Rows from block 2 of a small image classifier, named by matrix and row number. Rows with one number belong to one neuron. Each number is 128 + 24 x the weight over its row's rms, rounded and kept within 0 to 255. All counts start at 0. Numbers have three digits each.
After each neuron's rows are labels from the 100 images, of 14976, where the neuron reaches its largest size: "top examples" is what is common among them; "colour at peak" is the nearest of a few named colours to the mean colour under the peak. Only what is clearly more common there than usual is listed. The data: small renderings of single solids in any pose. In brackets: how many of the 100.
# gate: MLP gate (model.blocks.2.mlp.gate.weight, 640x160), inputs 0-159
# fc1: MLP up (model.blocks.2.mlp.fc1.weight, 640x160), inputs 0-159
# fc2: MLP down (model.blocks.2.mlp.fc2.weight, 160x640, transposed), outputs 0-159

gate.335:103115100104094106094108130112146140141130110121086158111197117112107164110143131132124105147157091163153154139168102120147114154146102146106104142122163105129125154166152109103125129126174100146155142142096132105130130084090194110119118142136132152089126127159130096147129181132137143145113183121112097106125109136100133157147129154173136134140129159078113098167117154130126117150083107131118097107145160146125125136097078145139110101110142170165141106144132141111115141158124101
fc1.335:109169097174145081133134139148117122109129139128195103136130137152111112133116148102177113143114116102097121136086154111133136132133153086141143145131122141089114122074129150129128132061154152130146125166128141161144102174133154112114159129133136178122101146136117107116132117132156162118143122115111086160120168135121096141112130138084132113146109108160129116122141116122107112145110140161159128159082082104112137114146165148044126132154112138105116142173121089100155115108100133
fc2.335:107119189134153139124128100130113093125127114179134136135112163143118114139129141115136141067177108119139090117134118134103114101130136115114111145127096125115097179111131137112154156184090107104120134097110140126125151107118131104100145146138126143162136136123104099093101107108107152108112121090135122147189201130116131125101156123121101138143128121105144197159154072131132098177148155097153158108123126145148191116119113116147152147110137151133119139111094122119125122138133179
top examples: pink (26)
colour at peak: black (92)

gate.123:153124116154085157115135094140171156112167117107145143104141129107126112138090134131095141154113117126131173167093126111121138079109124131143137141116151133138090146137117130087139111089158162138124126116120158110143108130156121135124155145131109116134096155111181145128119097147130112131150163146142142142163091171144110145188115078191079113083149133102116111095104120147144129088133101140088141112145134056122111093148143137124085131136131131189149116141109124151132123103137142
fc1.123:169132133119142095097145136135161129130090138133112131144180167159113137130121139111131124172117111132137131165114118112090136149132116110176169109147116144140128123085135161175131081066125148120138146092106132133151135121140135168136072137130128194140096142154107109120122133149095104092169136150127127137127142124118133144137122117124130135159118157145097149155134119115142124153173113184133144118122098073140129068166139093105111186106119130133087120133135087117164136110120159
fc2.123:126136124124138136162118113148108111156164168117124080160123111130122162113108115130143130137116106086134119123104124114142110160126128157097154147101127121122128156146133121156146080102135083155164096122132156132125082138148115127160138132173118169114136110109194173123150124129156151080124112174093091130113110130142108167137127129145131133096169143115132178088110065105142110135145111081095135122146160118152148108137073135140129134077099131138124155106083106145135133128085105
top examples: white (29)
colour at peak: brown (75)

gate.470:118136156119132134129111162128101174110120107089074110140124134127086138136104125139158144116133109107144114127115124132132136077161102120128084112151143102099158149079105115117099131138134119156153105117107124085131145073127126090106139135166084137103110111098137135121163131171126145151109124078148107139126089065134162132118189178175122124137163168115151122139098172134159172132150147095120118128134137131147125143094121153153150115125110160112099139100098147102105126120104146
fc1.470:150131106131120129117156116163113157081123091171117138162157162125193122121155146123127153134104117084119121125147150112113168123124097106154104167156102132144078126138164117140156145117107129170138151110129126128131118151094131137114165093110123151136121143114121149134134127164131131132161130126105135130155153153111115106160120150164095088125120118097123118152126145120088104098089143152172119065143137129189121125075156119180100159141116141120131084153153087160107103103127152
fc2.470:088094180073154103129082149119119126126134139142165158078110076116084124121131121092112145141150147139145135092127099113141105098131146129095146164129124125104186158097095110110100127103110128106139140108154146137149169104153127131140131143132143133154095110126134105139107140135174123126113106176182154131111103074134163140106138133092125136139149133154122143091103081130136146133108115129132121168106133136120138152146114117118158150141162083135117156089096187143137097122129154
top examples: grey (37); white (31)
colour at peak: green (27)

gate.415:110131108153127112054118139114135096146138093128126087108122153086065118102131126127108097153141107126122104181161116110157123142124120134163130148162139142128123112102133087138126085099176142120119113184132121154127124134169134131110110128128107157148150122107160104121082086132131132129150137158111104115128081134142146138116100106117119123145132175159109114115174091088119160087104114100139122180175099148114135187152126135100148125145147126136144098148123139102110112140110090
fc1.415:152158144174113162149090124123117134172126130149142118073120095109134114129161153067130097122143101116095087154174106093207106103139126073135140147196145095145112124103118111136143123169127115116104095117153144164136165123166133117159145158131085132152168185128137136146138132115102102116137101130082155101112127156136126144120105124132112092156156118109144150146119129130128143143101142104139115140116111152140119137121135160080132134107132123122128112113152137122167160144134127
fc2.415:154173131130131127145181090175149113129112111084176152112112126142103121102115137116116138161111125147140148132149144130151108142131145112136072151132109169179178081115124141148146138114131116138125146158100113095130162107136133110156135127090098077133120140132105141134127134107102106127142113180104122140145148097144110114102158135133142101077139121105125179097101089158114122091122133147144136167109091142102155158152114130118119131210129095090102138140133130098139135142107158
top examples: red (35)
colour at peak: brown (89)

gate.235:154136114104112120139118115110141116173103105095167120161138136111123078196123145154129125151163103132119156135129111139159106120159126129155115084099145135079143151091113138122122135112147134110127120104157138150116087077117140101128107135167146114087108187107089104087179138129136127143150197111137128157157136160125125110125131143122104139104067129144163102114125124137123148118142128077132131143134111128102130118140142155136154153119082120146125070114070127109127155129118145
fc1.235:087137157126083113170124121103165122159121115146133149059147112123090134133097097134073084119121158120126109116138151134097136128127128136130118109118146110121144081153112136150083113162180113120099109135125118103113144112162183133106126146139112118103156123104116113112164107124140100128140131131168114097107111109138130143135070094109135160128088102145150128126142156149148135137156143153146155119181164156112129174174097083126128129111128116138126075125159148141112149122094090
fc2.235:150121111123137144120107125173111136107206179135045112109083134095128156122088128122148138116116146147115149119112107111059105131115119121131110149117139106163101157170131139170140119170160095139153120157101099128106153122142132144116136118138082124131103071104132186109130156124120130130128107106127111142162143129110116153132131134155138130135112127129132158135134122140159148144138135097111178131164113120136129138138089152158108078134147176138128124119088081133126142171135124
top examples: blue (33); teal (25)
colour at peak: brown (69)

gate.528:121088137170077118101125090117107129144156099091150129139159124117111142155111122180128098156130119096135141159112106106128143098146081155137113116157135146113105137129148112114116083124197125162144149153094119097123125097114147112102107123173115147087075146141116120120142160146132157130148164130145112148160133101124118189137120145153123119103131140084092107180116163136152134107168111169110097111140113145130113151091139126145117135118122184168127122123094146124095130143152117
fc1.528:135110126158134145148134088126148127128186128153168109119121138146172130124111101142082143144127100114152181136136120115114146087119156163104172138134120137153113129152112121150168121109123153117141146105167138098164155142107071136151166112131136091109111128101129143166113177143118089146126095154109145144142106118136141110117082098146096148111151120094128121134121089159159124092138129137107127164166075103113134115143114081166113135127133137194130101123137183136117126139173128
fc2.528:096142154104114083139079168125084138140138139104105134100122138127125141120119107090157125105113131124127133105162124137130145114123110125129131135152111108109171132154131117143142153167114103147144130134123092133072167106155139137147135158138126164122151100135146130054157133160156126152139102128140156084145148057131103102131133165122165106153127126128124111125069122130199139164123122138124140088138114130154110162077103142144131151083125153120142163119188136147108142102147134
top examples: pink (38)
colour at peak: cyan (32)

gate.248:156090104071161120126187162153140131140105109138111143152152163144098104119118105101134141157103131136114114138159123142126093157098129121131131142139105102138150129094122151123135151139133102133156156116142083089134147096125149110123107092147126155081098107152159116088137115100138145136151149111142192124136055184106143086150129125141139125101115132123103126124093124131066129111111101123163150137128137116159082135124091106114107086162130095158177122131138123128127159133146134
fc1.248:098123121160155157118134126134108127098117141138101167149120116130084134060147120118148136078111122143122135129125138126110115158118099109148123102113127145154123116162164157149138127151124114133163121125068070159138143138103181144157136111155100147143140067148145118151107124137121146158101098106132117055139164121121097149145135122160181102118178119142109135132146120120133135100128138115157090125140146147162099140063137143075151101141125138098150149158113144117099136154130134
fc2.248:129160117113108069125139098117143180148089100140157125106162157125107129156158126126121100165133108106150121169134145088166131117167158137132141138125122115138127148080103118127151148117136111123120156099117164113135116063135112087114164126125117131153106138121165146122149109152156110124106120126137111143095115103120120117099169144117101118150147126125195111098060166144121127162155133167131109162152099130094179131169133130181138146150110153133115116137140102116149134097095151
top examples: red (31)
colour at peak: brown (60)

gate.623:131148175130112114183114082082150109123167149129102133105159103140106168116139123172116139110127123140092147111173103081130117161131102150146139151122098093115124124142126104125111107078158114102124118102085176138099130062142117110122130129148144116128143130091111107139129112128115105166129117130110119175090092115147161105130172136114139108123173136164107166105125140174090114143080154176134127144115107143148121149144151135130120169145112122146111170117125134135127158124111090
fc1.623:141191133130133152104131092169110143071155143134078122119095146149132138121102109122151111146144137117111144112151135153182147110137130161117131135119137080132107124114073100149152124127116126167124099147107156169173138129114148134137145141149115148128124106122101130148138142139136106100128124103146132175138078096134177134114136149155150103161114120128095118140085115109119138198101102175131079149120154119092131142104158089112146143149104123071125078135124128111156114110130112
fc2.623:177092148122108133108121127131132113131132131143188129149144134137158095197115143142122086148156150106082110143156107111138099109123095130103122127146148163101165147091117116100136144128137124140107104144134130180123147110146069127075178127129147126158147134084127123122060135101141138118162159150110115065129151127154117146124129133085121114141117158129149110146122124123108110099115128147123107128115102094109140155182099125141148161140168148141096100152119138154111171103142127
top examples: blue (65)
colour at peak: blue (27)

gate.338:092140122168140128117131128127147150117108102131087084186153145174156144121115127134166139117115120097120101146145146146169136130086072120118115129125116130143133146118135130145113109096141122174111115097090154120135127103078103138100137089171124153137134111103133145138113145157115173116102136088096092102143144092105134129132142199118100124153184149076113148148095165115134128122097126107128091128111125137158152090091161139128119137095101153135137142112121131072135106146135151
fc1.338:143130126129130122101178134081104093134126144103142147099096066147094121173137156128110110145152121130136132135145118113147074144115128126100123122165157122082140137115126153128120133137125166099117099155163159145134086167127131131152102118089151098143135138186118118166118110066111084118138157160104104135092129169145149164111108073090160144125136116173118146126196117144107122146154140115160135145109147137097136120146124137114156107126155106124132108123105110123128104169119147
fc2.338:106176113153161166141132125129113147126102094154146109163091145137160129128138151185144108111133146111126108148070171143160176091178107093202145098098152123120108118100162121139111097112144144103150126117110130142118118124116116126109130129119118135103166168084122148133171088097120104096173101112117118148127144165146083086159132113154130105143120126118130104104163150104085129101107137126114117121123140132161119125129175122137163144113105099146151110155120116140157141123118131
top examples: blue (63)
colour at peak: cyan (31); blue (25)

gate.258:091148151136108109120102138116100122133147104126162152107127077120129178158148136169116056136173103063177143119132124108175131116159137165117145123172118106125129108120130106096116105135136140105138150122138164139146137115123088114104140155130157142144125129119098119148123143098105104125103112108163134166107131078125121170115130129080122120164138161117125122131162139132117116138143133162113066164130087161081160134128152125160172135116144147157131091096109158109123136143122119
fc1.258:164056108150118104130143130166162129132140153138153124134149163153169104134137100124106170110116143136118156129153106126114136144096137152109138170137107136153104101129105139122174111115161104169117149146129121091122167168143116136160145127119133134118125087161139121137091149103105127146151123156102149105119083101106147112151097097144131160093108114112080139134076071120130097118114124159152159103138131103142115140141119091135070141142142132140170127121145119145168153088183116
fc2.258:090101144092108107069103153140085166113172145103118143111166133074105138164131151123122118143154139104129127131106088091146108114131121141150128146128135098073159201124138139131138150138123117127135146109123117160122087104113142104095109157130148159144122118123124133136123157136096144143097141116142101125132114077123106183157166161085129120166154164134156124118126169115147161141151135142098096142126094112106141096139099153166189139117143141140119139128080142139104124126122136
top examples: grey (25)
colour at peak: black (43)

gate.65:121140132138095119105107148075083106117135154127082131123136097109117153082170146149152110144136138127137114151110122126162114159163064121137118090124141120103156130146168119148108134122140123130146100160106138175140125103137148101127077140167121134100111128119132115126106122113149154108109138167131061115128146106161129196124137155126181128173150174140099116131153173122133131144101113151116095131121130157142138155107129174082144119113132174121101145128090124117146099139111096
fc1.65:129082127116108136100161120108111117148163138123150090168145155103134138146139125161137116159113128149091126134117141108127116154145109106087114141105183161117117148132127090154106087191167091120169158134098122152077134103104125156117130115139166124113126150083141142167147135122105125120159120157107124097146136140134106175105118121133111141099103132113096138183154099101128117125121109131094151111185128119116135169110084129168125109114141111117134153163117117139056136140151107
fc2.65:104129134148128124087194151132120124126151131133114128167153130149092116170084157135143148114145110137139107118088128114176114115132131147106143084129122099098092109104128148134143146101121120091143149097094135086122086131105128126106159110142134114086082154106143153144150173124101138113145193082122127165136124138128130125160156161139117176078145146110134166139124131120106153103160145123143131138125164139109117126126131121195128139113114123166101116126074142132081127145089156
top examples: black (25)
colour at peak: pink (39)

gate.70:103153109136135170102144092164145117111128128135114169126145090102070118185122138124137120116121147141140124107112165117146096149171151135092135141148171112140153141125148113096132152129168089134114141161143148123103116133124087125115130112083106105152115107104119143192166120152132123159138122176169102088113140099118089137122152145138140129136150082123100092124168132104156114137123115133097115149140137123138122153154114170187137122089126100144151071142115119141114154146088160
fc1.70:125107104148150135039165118156157115087164131116141143136094117128150134141181129121113134152170144124109126141123117097117137133132128103114144109135127118107085139161142133092176138162124118120128126149121110131150132115125137089096166142147127110103132156114122154146170097117093108106145141163099143104118093121167121111152120100132123101132121149111161137121154107109062114117096147122139137101113133134141130164103155139132099199143084147088140080132126096151122139139104066
fc2.70:159137144167130103122113153135140134110147164101143163105141115122100120158151194134100141149113089193151128086102108128110136171148126102122110142143158115091102148125092118138075110093124185128144148121112143152151124139103116108153153139116152131124132160126058119175095146093141110118136109144105116133132094100130132106128146136086146170189151134164164122148107109133122168115124114176095136126097151122124145112153153148127120133133150119136128093102123153139087116126112144
top examples: red (45); orange (29)
colour at peak: brown (80)

gate.209:103124120138112138134150128111109097170153135126100117186112126125138144082137155163138122149110126127112115160107129110147139153094092104122151062134158150143132123184117130175130102120146103129126140146087121144146121114140120143123113138133132157116114146146151102128121147124069139132114149152153068093134170136157125174123095107101146150105130145112106162173152104123125134140106094147067110118141156161130132138161109153085106124083115144136127172136125111109126085151158068
fc1.209:097127112140116114144108148121088121147142123120099103114097116090116159086159135148132154152109168093103117152110115121128107133155100127165137134129166164141080095145129127180099141131119119128155111172098153179100133119130114130110114164144116118156112126133146131133130103112122099122099116145123095124128130138148133166122136133130172133172131137122123150143201120078134123159091094144098093156142140130152152153149108119086163118114128150146104162163048131120131097138084094
fc2.209:149066166109098129067142150166131116103121137138137144145140107143131112194103161149127125106160150099120151109126126127147111132123095159080143110130143117066135106137135164108113094102118108123167129140147146087162106145108120156132110112150201122098125130140163130127128148119113084114164183131106149138100122126104139083154104133165100182121106155143141116137138141129083111120139091097166153120125149136121105124131139125152113126105120144135126090112115136163101146151152114
top examples: grey (29)
colour at peak: pink (26)

gate.450:118163155141126156198123082143158113130129146158139129162116154114145127117132093140109083111110151100111141077155124112132105112131161160143145141151105155145088134157158142112123145133110119173109120130120140145153156154096101134118137106157165106125117130138119074141119091168127121125103122144150140129140183106130148122109085114072098117112142113100094117146130118179153137115129139151131116123127075148124142171112196116131130139152121126119164145096155124132143105101166077
fc1.450:125113156131122128166143144119134094149126132136154152149097082101136104136117098130081101091131088122146131103143131126124108130095108161089153109187108146142127086135155118080114142159085135092133100160162097138103134157104075117126127142108157148147131113164118111120096124105131119116160134155156147137139157124101125129127096129133176114108105149138119138123186140116144115129111138146177120155105109180111128162085174109114143126134150157117160157095169095119172120129152095
fc2.450:109124112140155143120129148108116141128127117138092125122139099124096163110122123117152126144132137159106164108110150141150139158147105143143142090100162085128126057139162133158157120124114100120135160083105141107152111118150174133169180129129089118107123166125150173134111096129149121082047205107120127091153135104120108102137131103119141147162138139117116147128114161115124109087151136144130107134086150123102123103106109156141142126130137132127118115163100145181159147093125153
top examples: grey (38); black (27)
colour at peak: black (59)

gate.403:103102093110146157141136126094127108161113157146144125094139119116085098113133138138122125203104111163158127145103102134123073144121142141117141120098166172107148188142134132126128140120138125130155117091125126138164133151123112144146126121126088113111113184132154105128148116156129127142121139157126138120144102171114120166126118150139108140084104105118119156111165099165148144097114102096084140154177118122088128106171120161090119089100114114175122126174133112077116118148131092
fc1.403:122090122124165118110147138121103137128124149149136133121148132154193124069161178104181123134121099119168089120130119149141092131078119093135096165151115143108094147137151133147151167127109115135114138113134132145159111161136099135121171086098088122134136148159147139116127102147177113123111112146076125103140146167087117133128101166135128115094159129140109127152141148152135107108116126118128124097082108110165119119100153191125096087123079144133145140105143095108111122148128114
fc2.403:145122139121145167157105106120142112129116126144137119107109122116118092133162124106072141149136135144127149109128121128103111116142185164125162142112133156099152138105085113130097117103104134146136115096172176169180135113120124138137107135150133108172103158115139087157095132146139123119085118146149128144131126143145194136088126116100083165156133112135136104121149104156122137116119118116113121188125081094077156114192140108145157109130142111117113133122116175137119069113147154
top examples: pink (53)
colour at peak: pink (28)

gate.476:118167110136174155157123109108138091127172182145077107103127094128120113092154139099098111149099140155121133147115139119094113131099156125130149137102148156127140148148150121173134100099099148132135133094106172125160131135133124152156143108097109107134135103120123122173101097137117122125073102126125112112155139176165170166126110110085130165170151124112101140111187102140129121086117138115076108167149126091096135110139158111165106101127132092138123134154110126135149111132116101
fc1.476:119169129112180166142114136136120131099147153164124138127134111124121118087131139103096135189119099136127163145121094109128072150102152129149138144121136144109144161121128159154172136079123150137147111075103160114164131122117093146164164148108125125161121142133143123152112127135114094144095106127106123135129118164124144152090148116106126132138177107121120149124167087145112121130136122100086094161140100104091157095157172119145126076121122112185122110134108128084143112185129107
fc2.476:143105130138084140125099119150157141128157129111121144069128130110128135113099141064132139098126126152162131124126140124106139119125131126120138170120121103158147097154112088155108119131141100170144133195150143089131149114152175107159112137136103139143127070132152099146083125135123150101115091149117123131098062110114171147131107121161163168158137178134126095094098138119148113148116124122100106138157142122145133159134056122095124116160111150149151128114121157170134144117114106
top examples: red (78)
colour at peak: red (54)

gate.51:108151130127091169106133132123095115187129118135109115156086150108119138133148129169136185144076155112094123101111115126153128128155099096124116102093151147115114165133117148140107117137146100178152091125098144115126125128128134126115113166184096143101150147141101108148182099116133110148108163098148123134095108089138164106151099164117105133125111121136138115130109130138086197138124093117172121129104147120138077102133125152108171163135121129124156118166101133106111139094111113
fc1.51:133065145135103120114111129097131089159097138149117086183154155112143105129128154144143178128067162125136137165104106132132121138127109130114110084110139130128137153096116150164146108124146124108145116104131112162113130111155149141131088116112108112127136136124101129109150120140143157134148116126166154139167105141132101109114107169076124168118081096157132124134149155107135143116146084078151167135125126099121097084128163154109170099108111056123104107151116151130111110104098126
fc2.51:166119137106136111110139123177126125086174116180105152157131131099168161115116131104153106118171136139136113145108129133116125143131097140124123135117160107142149044141153088122129110140149133101170154155138083116109111117155157160154080122141122124146124099106124140101113159144090133104132138199096123147139127146159096124116142111128122132146137185123143122141097118125105122102130117096104131105179148137138159170127054127124127097115144137144114147114118120156091144161126111
top examples: blue (37)
colour at peak: pink (66)

gate.141:111153152141132121108120142115177158153108112138104115153166174145130141118100130153134141100126119112127124155127125152141131124120100139137113125128122093130152177114114094137141120112162084143124111101085124097144134075118115130099163132159105154113120134117166115108128153173117180148115144086108102119138108093088095124129125214153125139143152162092120108142077169114136136099096103130147110127118139174141134115093139158135123120109125180130156129079118114071162148120136139
fc1.141:154125133118128158144165133084130109144144144100135161088127123133112158149119114137064142138144103134182144102131076104150059135120156183131115120169159147105134170144098126114141147134128153116101076116148151112111111136101136131154096162082145123141135125181138126132106097082111094147118182146120114147131145163136162161112123109150154143105148113122132136135141132173123131146156114116128120116137125140083124109139083129130157077112169132148110121114144147101122147172142141
fc2.141:097158115165114149118132136105121161149099083115134105154089127121132130133124159188135096149098145074112126153090181130149133109171103108153129107123161152115096104123148110139111116100161124118139140134107100156158111138120146136108136148123115166078159176103123134138193113128129102135153135072126106098121103152158100133185110115160149112157128136121106091139137167121091144110129125133101090121142113116142080109116140130119136152121088121120168091143128122148151143134106091
top examples: blue (37)
colour at peak: cyan (67)

gate.639:139120116163102185130115089133150121172175141121150134116103130122154079097144121152109132153133137133146164107095124134112117121132124165127145119136125135135102155202089127111125121089138115162113128135142168095158137115152101107151117135122107119082098136128168090118102119182129147154135148145149101142191110156143145134156091080155097133110146123096127119120115120172104112111127091111084126132143150114119126133148147170123081123123152148163119087132102113134160109098134090
fc1.639:151119120096155086117172119142120129123086156144109145169117150125139137115138154106128117129114147113109126101150121131142092174138131094137118117160122146122126108100165148164170141147124144112136129135068123167080116148099174134125138117117136120123134126144109144131142126111114092090148138158080137123087145148112137131112135136087204133122089102152077139137160127048135146150146147128147138108111139138152141122113159101160135139115110095112128137133117089133120178198117143
fc2.639:150090113162126142156108082142141098122153150113130109125143127113179100133137142143124119136136131092120127125104121119100129164106137161150173158125120138150112137152119118146107092084143084168112112090153172125137140084151110114132140146143167168153134143118184129112056117131153191130138135157140093133157099151126129135124079092144124128128146164139162126092085073122116117145130100107092107134139119107144158120160107105098115142116123115144120137081111100147167109111112131
top examples: grey (41)
colour at peak: black (50)

gate.547:153166153146143106130139091185159140112164099158109122155128153147147111119154111108086125110152155131091146122125149116151142136125138119157176157098108142137080106129133098117124132114135128182111152127123153142159143148104140155137190141136122147155138091088134112139116122116123107101103123165112119111111150130145110084145108107105124132134150135087098113117086107121103137105102136165136109111115107074154123134121144070125112162180150138098166112131116150148158152060153132
fc1.547:110134139133086102091121113127121166136142145140104087168147162148143148115154173144195164132092140120127104164103127143155140142101076049124118100089148130099135138143129128183116105093147138140136132107092115112116139091178160148102128132189122136109125116089119123130161136144112111110105145098116116086131114112137124132123145152114105168131139130174122113140109125097125176131134113108107131092146129108157129114140089147152147125128064111118119130125115117132077118123116140
fc2.547:117147138122103153164100128137137129142147144125158138120106123110153112104158139121131124148088134086144154123123118141090098078100144106146124144168073140145088190148129159130149154110128110164101075144155115153153155182115089149129127143115151107143168134119114135113116126127124121184132086118132144109146106145122174117149062139166144073113123112128119128125162100131125120133116137137135106111159122108134092162142146153101110128191102141143157101093169101111151136131134103
top examples: black (74)
colour at peak: black (100)

gate.489:147111155100101132107160141182100135072105156122128139137124163131121102161125114145132095142089109114133112147138116144147141125134105121114120142146160139121113156110136156084135109110184107170150154144103108112098151132141113098122149132136125171094114129138104103123186111095093123151151108121162134144070110090106134167134174160155110106112078116122138153174097110097094142159140133177117134143110133111148100166132090118143110162129145127145147127168136120094092117118164136
fc1.489:131126106129125124093148102123113154128155128122121136179130157097142127137131157157171123092088168078090125147106150129145144140131111101181092119089139106111094134126160113092133143167137099133153133149124078142112130147131153144096150162113110085119124123113109153117155104122156131153179109127114138116117137108151090108158108150107106086074111113140140135117121144110118118125119129146169145080113153135138105125095118156107133174134103132083148183177127111171103139108111086
fc2.489:144117189130122143142101080145124114108090129142135119094133109149105127117137116105099137127128129180140130113136131122119130083107139133102181145165129142139094094143099123121116113123064134121095106129119175121147143090155100140139105111128170119161137129107118145110110171147122108101097141168128139175117107153119154128098129113114085135142141173134148096131134125150114176152170114099118109168115106077091120093132132135151137095123152106126090139113128170177105089139154167
top examples: red (56)
colour at peak: grey (64)

gate.58:126103146108109113115128161093081104133116092113162150146142133115154114128182099149084144177147090108133160136155087098155085107153113179130115130156159155111142164115099120104121147142144112149175135137123141120116106098066114115140125144153130163125114166172133100114150143109122132180127156120130135154124153119120124152120128153125090119150114144054150119168134150137127136146135089119133110135111106135100102134117103112143148106098165172151121118145111152091097106139164129
fc1.58:099082137119095131137107119118143114150116130146122147120146112151120163083135081126084134124137111152160156121172112108112095158106118150051157124127124114146122136186122141150153138122143137128122125139138134105153154117073134148138116127105146128150120101169130112123116178116083137147099115138129140101123085117105160161129124106138149156106156106064111157129148106152139120135105119113111137149166124128098137129146104110144090087120173148182116154108135153089125112176173095
fc2.58:160131115112117138143127140109155133151141138121115107138107165130136136155095132136140142120110146102106096157125154137106150104158128096154109115113112152085150114066134136135143157147152127133129103147145121140083111116162134119109109145139142124090177143084142168126148078122164136117192134132116122091118152142146099094129112121151159109086104119170148109096124133080157124132125153108148170093176154130167091155138109128124166157132091095089168157141151086146133160109093132
top examples: grey (26)
colour at peak: black (99)

gate.614:141205130166134135142140144142129130142118109133116087126067115104132122141130151121126122105103155139123143113090112109172111154140132138116165118184152148118087114123134147113100124132124153143113099155147134174161120132117131147143155133127104176153131120089071089127155151111088071117142163102125110139094129102131117131139112118103080127150126134158097081124141120100127159147133138142116088157140135166133146092164135138170148173134119141128114122131143080117191142132157119
fc1.614:160104117098161129096116129116139117180134151113139112121150124142128107158136113098151154125127133132133153122137095143109111118118124133140106130147117128164084135116115108116128141148107107137085121092155135140158091135112097119125204090143098122109068161090171142131137138113155135120101140111132142121183200083103133091079105145119086136122177096139137089162079107114151128089117095156171126107147089120119102129096139137138138146133132122123126138112088129129090134131145138
fc2.614:116174128117126125129146146114124149187135098116132166160146122133113110148121129177154132096071113130096104128127156116124119140158122114108167159171098103115142159115114103159151134125154114106148072142113111163178140145131117101129116118140098124144117152139122152163191106157140107161108130111145119183099087088142144127123115148142125109159193152116094101090120127137141157152099169073139104125124093126141117127113103108122144157133099140130100139149106123119137119127112080
top examples: red (38)
colour at peak: brown (62)

gate.637:126152134143097105116104138116155112152145071120103143126157112077151151181109151177100114115181105100096135144165100098144148115165127142132129117133111104107123103125109105121121161149131172087099097123154183130101094092093147125102166139147126137153123150077158154139111149103114064132160118113115123149119145133117128129106108132139114125176175121129172119095119126121159142123130168152096118154136107142122147148102137131112166139104087116133110148100162145142111145122146130
fc1.637:138107081112107093122114142139117144137166094129130123103127130094116124151109158111128088160185137144131109165152117076123133122131131139128098126123132140117094111130104116154134150145139123104159125176133137164130102094108163126117095144096144190159153141104164137145121142115122114084165166130081133130137113180113087153096160122155134118179153139157156148127148113085157126124114148114056157137154150113121162124142086135119146116091083115138142132146134093116131141159104120
fc2.637:146179170152150130142138101153129102105122154121129154126147126137099130091111112115101146138110130151129123104149142157106137130117147087107131145092104145137129096151139135143130170142117130157122137154145083100138179156110170145160138083111080101097103079149092119105171121151151125135122078122125148136127098127142174080112162115123086119113095099120110149134145133145127145088157105099111132130166141119131100099111156119149087080153137117096115149183154128145147139141175111
top examples: red (46)
colour at peak: brown (78)